A small masked spectrogram model, trained from scratch: arch vit, width 192.
Rows from block 8 of a small masked spectrogram model, named by matrix and row number. Rows with one number within an expert belong to one neuron, the router's apart. Each number is 128 + 24 x the weight over its row's rms, rounded and kept within 0 to 255. All counts start at 0. After the name is the row's rms in percent of the matrix's.
After each expert's rows are labels from the 100 clips, of 14976, where the router gives the expert most weight on average: "top examples" is what is common among them; "lies over" is the class under the peak. Only what is clearly more common there than usual is listed. The data: two synthetic voices taking turns or overlapping, over music, noise or silence.
# router: router (model.blocks.8.mlp.router.weight, 16x192, trained with AdamW), inputs 0-95
# up: expert up (model.blocks.8.mlp.up, 16x192x192), inputs 0-95
# down: expert down (model.blocks.8.mlp.down, 16x192x192, transposed), outputs 0-95

# expert 4
router.4 102 [178 114 122  99 110 154  91 128 167 162 198 143 152 147 132 132 147 146 173 140 130 121 116 138 143 113  93 107 154 103 172 104 131 158  99 147 117 125 150 142 108 116 122 122 104  95 123  90 130 118 134 110 170 150 150 135 146 113 134 114 112 159 101  77 132 157 104 179 139 173 151 149 136 121 140 104 113  74 142 172 129 118 122 100 118 106 154  97 106 120 138 153 138 116 111 121]
up.0 111 [133 162 153 138 120 128 119 128  91 159 152 101 109 137  92 107 144 135 162 120 144 136 114  99 133 110 108 164 108 128 147 150 149 111 125 154 110 137 122 155 125  83 133 142  93 134 129  73 100 111 149 126 155 165  50 106 156 171 161 109 124 110 155 123  69 138 141 162 156 118 130  73 130 112 110 135 132  87 150 174 120 102 148 146 128 147 115 106 102 130 127 125  85 120 137 101]
down.0 122 [ 97 139 122 140 125 108 103  90 151 142 109 118  97 125 110 103 105  97 120 145 120  94 114 122 124  90  92 173 101  69 126 122 109 110 151 153 132  89 101 103 120 110 126 128 139 108  84 190 101 142 193 109 159 136 151 145 115 159 149 136 138 182 143 167 109 129 107 127 139 110 114 147 102 152 147 138 104  97 154  75 121 179 123 136 132  74 126 118 150 118  93 154 139 137 116 129]
up.1 096 [112 122 135 125 112 119 150 145 129  98 150 134 104 141  98 102 127 204 137  97 128 105 137 123 100 170 149 166 123 142 114  84 148 127 161 129 152 141 156 150 154 137 173 165 131 137  94 118  92 134 157  76 138 164  95 127 166 110 143 128 131 162 131 102 177 158 126 123  96 130 126 120 154 129 113 135 128 137 108 113 105 168 150 167 121 122 124 120 140 123 153 131 131 146 108 127]
down.1 094 [141 131 100 111  95 136 148 113 125 103 137 122 139  91 157 176 149 123 134 143 149  78 101 143 131 124 156 158 139 130 153 124 123 117 129 133 122 140  81 142 101  66 129 138 164 136 133 107 143  98 115 136 135 134 191 101 117 101 151 112 104 129 106 133 118 110 121 120 119 111 104 162 134 133  45 139 141 176 138 135 144 107 196 125 115 115 114 137 103 138 117 119 138 153 134 148]
top examples: background: none; clipping
lies over: no speech

# expert 14
router.14 071 [130 145 154 110 103 142 153 121  98 106 111 190 145 162 104 126 141 162 143 139 150 167 156 124 164 123 138 121 146 147 150  91 129 128 138 114  92 118 112 167 126 163 136 103 102 106 140 135 124 113 173  86 153 136 171 159 101 131 132 122 105 158 115 139 146 126 104 131 115 156 115 140 103 122 105 125 147 150 153  99 141 156 142 132  91 115 138 129 178 159  98 125 107 131 128  96]
up.0 128 [ 79 111 140  87 163 119 139 116 141 102 101 113 159 110 127 148 119  80 105 136 103  72 174 161 118 122 115 149 141 124 139 138 113 101 123 127 182  92 163 120 135 170 158 116 146 140 142 137 141 130 127 165 173 148  94 150 135 164 121 155 114 150  99 131 119 115 134  90 112 171 114 128 147 160 107 111 162 128 121 125 144 120 105 144 101 121 174 138 127 159 111 112 139 132  70 133]
down.0 133 [145 166 110 115 101 129 131 100  98 136 107 129 136 123 160 150 121 155 149 139 112 105 131 124 131 148 110 123 147 180 151 135 163  61 134 137 179 116 114 120 119 119 131 139 139 134 118 120 127  98 116 156 127 180 132 104 118  85 142 102 126 119 106 141 111 124 165 157 105 115 118 157 143  77  65 151 109 132 121 119  68 111 159 136 141 148  97 142 130  90 125 147  97 129  97 130]
up.1 094 [101 119 133 129 106  91 135 138 167  89 155 133 111 103 108 119 110  99 151 129 186 124 145 103  95 134 141  95 103 139 124 124 142 125 164  95 140 147 163 129 163 157 171 186 130 125 139 129  53 147 121  55 140 115 156 156 135  99 143  99 122 134 130 128 143 109 145 140 129  90 184 164 126 136 153 171  87 122 188 119 145 107 111 136 143 102 115 127 112 127 153 150 128 153 115 165]
down.1 080 [124 114 113 139 133 139 142 129 119 132 149 151 148 137 117 152 114 149 106 153 161 100 103 114 137 103 116 140 153 100  89 102 146 147 139 126 166 158 141  86  97 158 144 113 103 124 112 109 110 126 105 111 148 117 111 108 119 112  88 153 140 109 133 111 153 111 112  86 167 117 135 125 111 108 115  99 159 130 121  93 115 165  90  88 139 132 143 149 152 145  58 142 165 104 198 118]
top examples: background: everyday noise; second voice: none
lies over: no speech

# expert 1
router.1 154 [127 143 117 136 126 137 147 137  90 142 100 156 113 170  97 120 157 184 110  76 116 117 108 113 145 127  94 134 106 106 105 114 108 116 124 113 130 141  94 116  60  98 121 120  96 125  91  97 139 106 174 124 112 116 146 117 125  85 169 117 187 127 127 101 145 170 138 163 113 130 121 110 152  97 132 108  85 164  83 125 119 128 153 109 132 152 101  84 137 136 108 101 104 127 184 124]
up.0 100 [145 166 115 103 136 150 126 164 144 193 122 115 124 135 124 145 169 116  97  99 103 123 123 110 151 168 126  82 121 158 127  81 122  96 161 152  91 139 148 127 116  93 117 122 108 123 114 103 121 146 125 135 131 107 148 128  83 160 113 114  98  94 116 133 109 110 123 135 104 133 125 169 120 155 122 114  98  86 123 132 138 135  89 106 129 138 141 164 117 140 146 127 122 118 144 115]
down.0 101 [109 116 142 113 153 126 121 110  90 121 110 151 130 110 119 136 145 141 132 133 132 198 149 128 122 123 147 125 144 110 141 121 121 119 110 122 155 128 114 165 163 114 127 129  64 153 132 169 161 133 142 113  78  84  57 110 114 137 149 116 134 122 160  88  96 130 123 155  98 107 114 111 142 126 119 101 168 114 142  86 122 119  82 119 141 158 123 119 118 114 128 128 144 146 113 138]
up.1 104 [137 112 100 131 105 130 128 136 167 139 138 119 164 136  99 132 138 158 131 105 127 123 117 108 137 150 122 189 163 149 132 130  94 145 191 100 167 166 156 127 118 104 145 132  62 143 144 173 174 130 149 125 126  87 104 148 141 138 132 129 130 130 131 129 124 144  89 151 124 165  64 109 134 125 140  95 118 120 110 107  90 150 104 162 122 152  96 121 133 120 119 152 104 123 155  87]
down.1 100 [136 149  69 140 140 133 108 126 133 124 167 126 147 120  93 102 152 148 110 110 152 164 111 104  93 113 141 119 133 141 130  98 128 108 136  86 125 127 126 137  97 142 146 187 131 125 118 117 132 136 121 152  84 114 134  85 127 134 145 112 131 141 156 136 156 142 118  86 100 101 146 141 169 149 159  68 139 136 106 142 163  95 124 117 169 167 163 116 127 110  86 153 105 147 141 125]
top examples: second voice: none; background: none
lies over: no speech

# expert 6
router.6 165 [ 98 158 110 157 147 142 121 137 105 106  95 122 130 115 139  86 144 124 115 152 112 143  92 164  86 163 125 115  95 107 120 170 160 109 130 157 114 143 144 133 178 107 120 140 108 139 131 146 118 176 144 149  79 113  89 107 149 134 130 104 171 105 163 124 136 109 139 127 139  67 123  99 123 140 156 141 123 143 171 103 155 124 133 130 156 162 150 124 107 133 149 152 120 142 165 101]
up.0 075 [128 115 133 133 132 136 112  67  82 123 128  98 128 109  92 138 105 100 180 107 132 154 118 102 101 141  77 109 133  98 152 152  89 148 127 151 110 128 130 121 173  90 110 128 103 135 113 121 142 111 113  79 100 111 142 107 123  94  67 132 147  93 129 143 109 130 145 118  83 145 134 136 130 103 137 109 126  95  85 131 142 115 144 142 146 108 102  82 137 106 112 131 140 127 142 168]
down.0 085 [ 84 133  97 153  96 108 154  76 105 140 110 145 144 141 162 140 127 119 137 106 132 121 137 161 143  93 125 154 139 131 137 126 121 118 105 109 174  91 114 145 106 158 113 147 113 116 115 144 136 143 117 148  88 151 132 119 116 118 136 130  49 190 114 136 100 135 161 111 153 116 137 117 135 131  67 134 151 139 142 109 130 130 101 118 109 132  93 129 121  97 112  72  98 129  87 125]
up.1 085 [152  79 104  87 119 135 143 130 129 136 116 146 176 147 148 164 137 186 131 134 133 131 123 108 121 125 155 112 130 115  96  73 105 103  93 144 145  80 117 169 120 157 108 108 136 140 120 162 116 121 166  80 117 103 124 114 138 104 142 139 114 172 168 131 132 119 138 134  97 151 142 119 153 142 113 176 171 144 130 160  72 115 124 123 111 139 117 142 144 125 142 108 129 120 121 138]
down.1 078 [ 81 137 148 150 106 119 151 110 137 123 149 125 164 141 128 131 108 124 151 148 149 122 121 142 122  81 102 144 114 138 157 167 125 108  97 125 159 151 151 130 108 117 131 139 116 116 117 159 136  94  97 146 153 187 139 123 110 102 157  92 133 131 140  97 117  99 141 167 142 127 148 107 150  86  65 157 112 133 136 123 132 121 143 126 161 132  85 123 170 123 119 152 124 152  93 134]
top examples: high voice; background: none; overlap; first voice: high voice
lies over: high voice

# expert 13
router.13 081 [ 85 148 136 125 129 109 102 105 168 121 147 114 145 116 151 128 128 137 120 120  72 104 151 128  84 107 128 129 112 140 159 147 149 105 170 162 130 133 137 125 137 116 134 115 173  96 142 130  90 160 121 187 153 110 141 131 146 121 137 125 113 160 125 115 116 148 105 101  93 123 134 107 127 142 100 122  96 114  70 138 158 125 177  73 154 136 125 111 142 152 139  99  96 107 126 151]
up.0 114 [116 104 155  67  98 140 104 132 142 166 123 137 174 124 121 135 136 119 105 135 121 173 120 138 131 136 130 116 140 157 103 169 108 149  97 130 122 158 118 116  89 136 146  95 138 124 110 139 138 136 137 132 174 130  71 114 100 136 171 158 126 140 144 133 194 129 118 142 135 132 126 119  98 103 137 133 139 125 106 105 103 158 136 155  89 135 160 109 171 109 102 103 152 117 109 121]
down.0 107 [145 125 128 110 135 145 124 102  90 105 113 143 137 142 113 160 142 142 131 163 129 125  68 132 118  93 123 140 159 116 132 138 176 107 127 170 162 126 144 134 163 115 138 132 120 160 118  96 108 124 132 161  81 176 149 155 172 154 102  79 102 148 107 135  95 132 129 123 154 127 137 120 186 117 113 161 107 155 142 150  89  86 138 153 181 118  92 149  92 105 117 118 120 143 113 129]
up.1 087 [120 182 154 140 135 125 114  96 136 126 113 117  82 133 154 118 100 145 126  85 156 140 123 131 169 132 136 116 149 121 160 125 149  90 116  92 156 106 111 170 122 115 141 114 128 111 147 116 156 131 100 142 142 157 162  98 118 157 139 101 150 164 111 101 121  98 166 115 153 147 136 152 109 161 124 125 113 132 125 143 113 112 135 141 141 129 132 108 133 111  96 134 131  82 137 106]
down.1 090 [127 126 141 127 120 174 159 124 110 120 145 143 178 142 139 183 140 136 168 149  80 152  84 112  65 122 113 123 161 146  99 127 169 114 139 112 125 130 115 121 126 126 143 103  91 148 121  97 117 155 152 106  96 143 126 109 128  73 163 104 141 106 127 104 114 120 137 133 141 157 110 143 136 112  76 130 133 137 125 138 103 135 160 156 125 151  77 118 121 132 145  88 157 159 101 136]
top examples: second voice: none; background: none
lies over: no speech

# expert 10
router.10 063 [ 90 133 141  81 158 136 127 136 139 140 101 114 132  81 177 163 167 150  98 163 100 145 127  95 149 151 146 148  92 145 166 121 127  93 159 157 144 114 156 107 165  99 169  95 149 124  99  92 101 132 112 148 165 154 152 180 118  90  98 141 128 162 165 123 165 111 112 142 125 136 134 152 174 136 101 113 144  80 126 136 109 156  95 108 118 129 116 140 139 176 102 143 119 126  87 111]
up.0 103 [ 88 124  96 103 104 169 101 134 127 116 148 114  50 148 103 108  99 100 146 147 118 112  91 138 138  82 156 186 130 146 114 127 133 152 113 127 119 146 140 148  72 138 142 112 124 133 134 147  70 116 182 155 136 137 128 124 118  88 109 119 160 118 115 112 139 148 117 143 128  76  93 153 104 116  84 113 151 123 143 135 103 110 147 122 102  99 113 113 162  87 126 121  75 153 119 133]
down.0 116 [153 163 130  97 113 112 165 104 137 131 132 147 139 149 155 124 117 135 124 124  80 126 146 103 117 176  92 128 138  91 149  97 114  83  84 146 155 141 121 117 130  89 159 148 175 160  77 160 112 111 100  88 112 150  94  90 122 100 129 124 101 130 131 143 140 116 165 136 137 131 122 156 145  87  91 197 114 126 119 141 142 109 186 122 142 143 134 128 109  91 117 110 123 157  88 150]
up.1 101 [ 94 105 151 108 131 107 139 115 145 167 161 107  87 122 139 154 115  93 173 100  99 175 139 106 125 105  75 146 154 152 163 145 142 107 131 124 152 109 104 124 154 166 152 158 166 113 110 115 136  82 109 131 157 140 126 110 119  79  99 114 114 112 153 117  94 114 131  80 114 114 134 142 159 136 138  96 151 126 115 119 141  88 132 162 101 138 166 141  91 158 111 119 128  97  79 144]
down.1 122 [155 150 138 108  80 163 170 141 120 110 118 141 152 143 154 159 115 144 155 107 129 105 113 118 110 142 113 123 164 165 120 151 173  66 118 150 166 130 113 124 100 133 145 127 156 134 106 121 135 114 104 123 107 157 152 100 108 129 119  74 107 139 101 162 127 112 130 141 134 127 135 134 125  95  73 147  82 114 142 130 124 107 185 138 123 152  87 173 122 109 138 121 104 134 107 148]
top examples: quiet level; second voice: none
lies over: no speech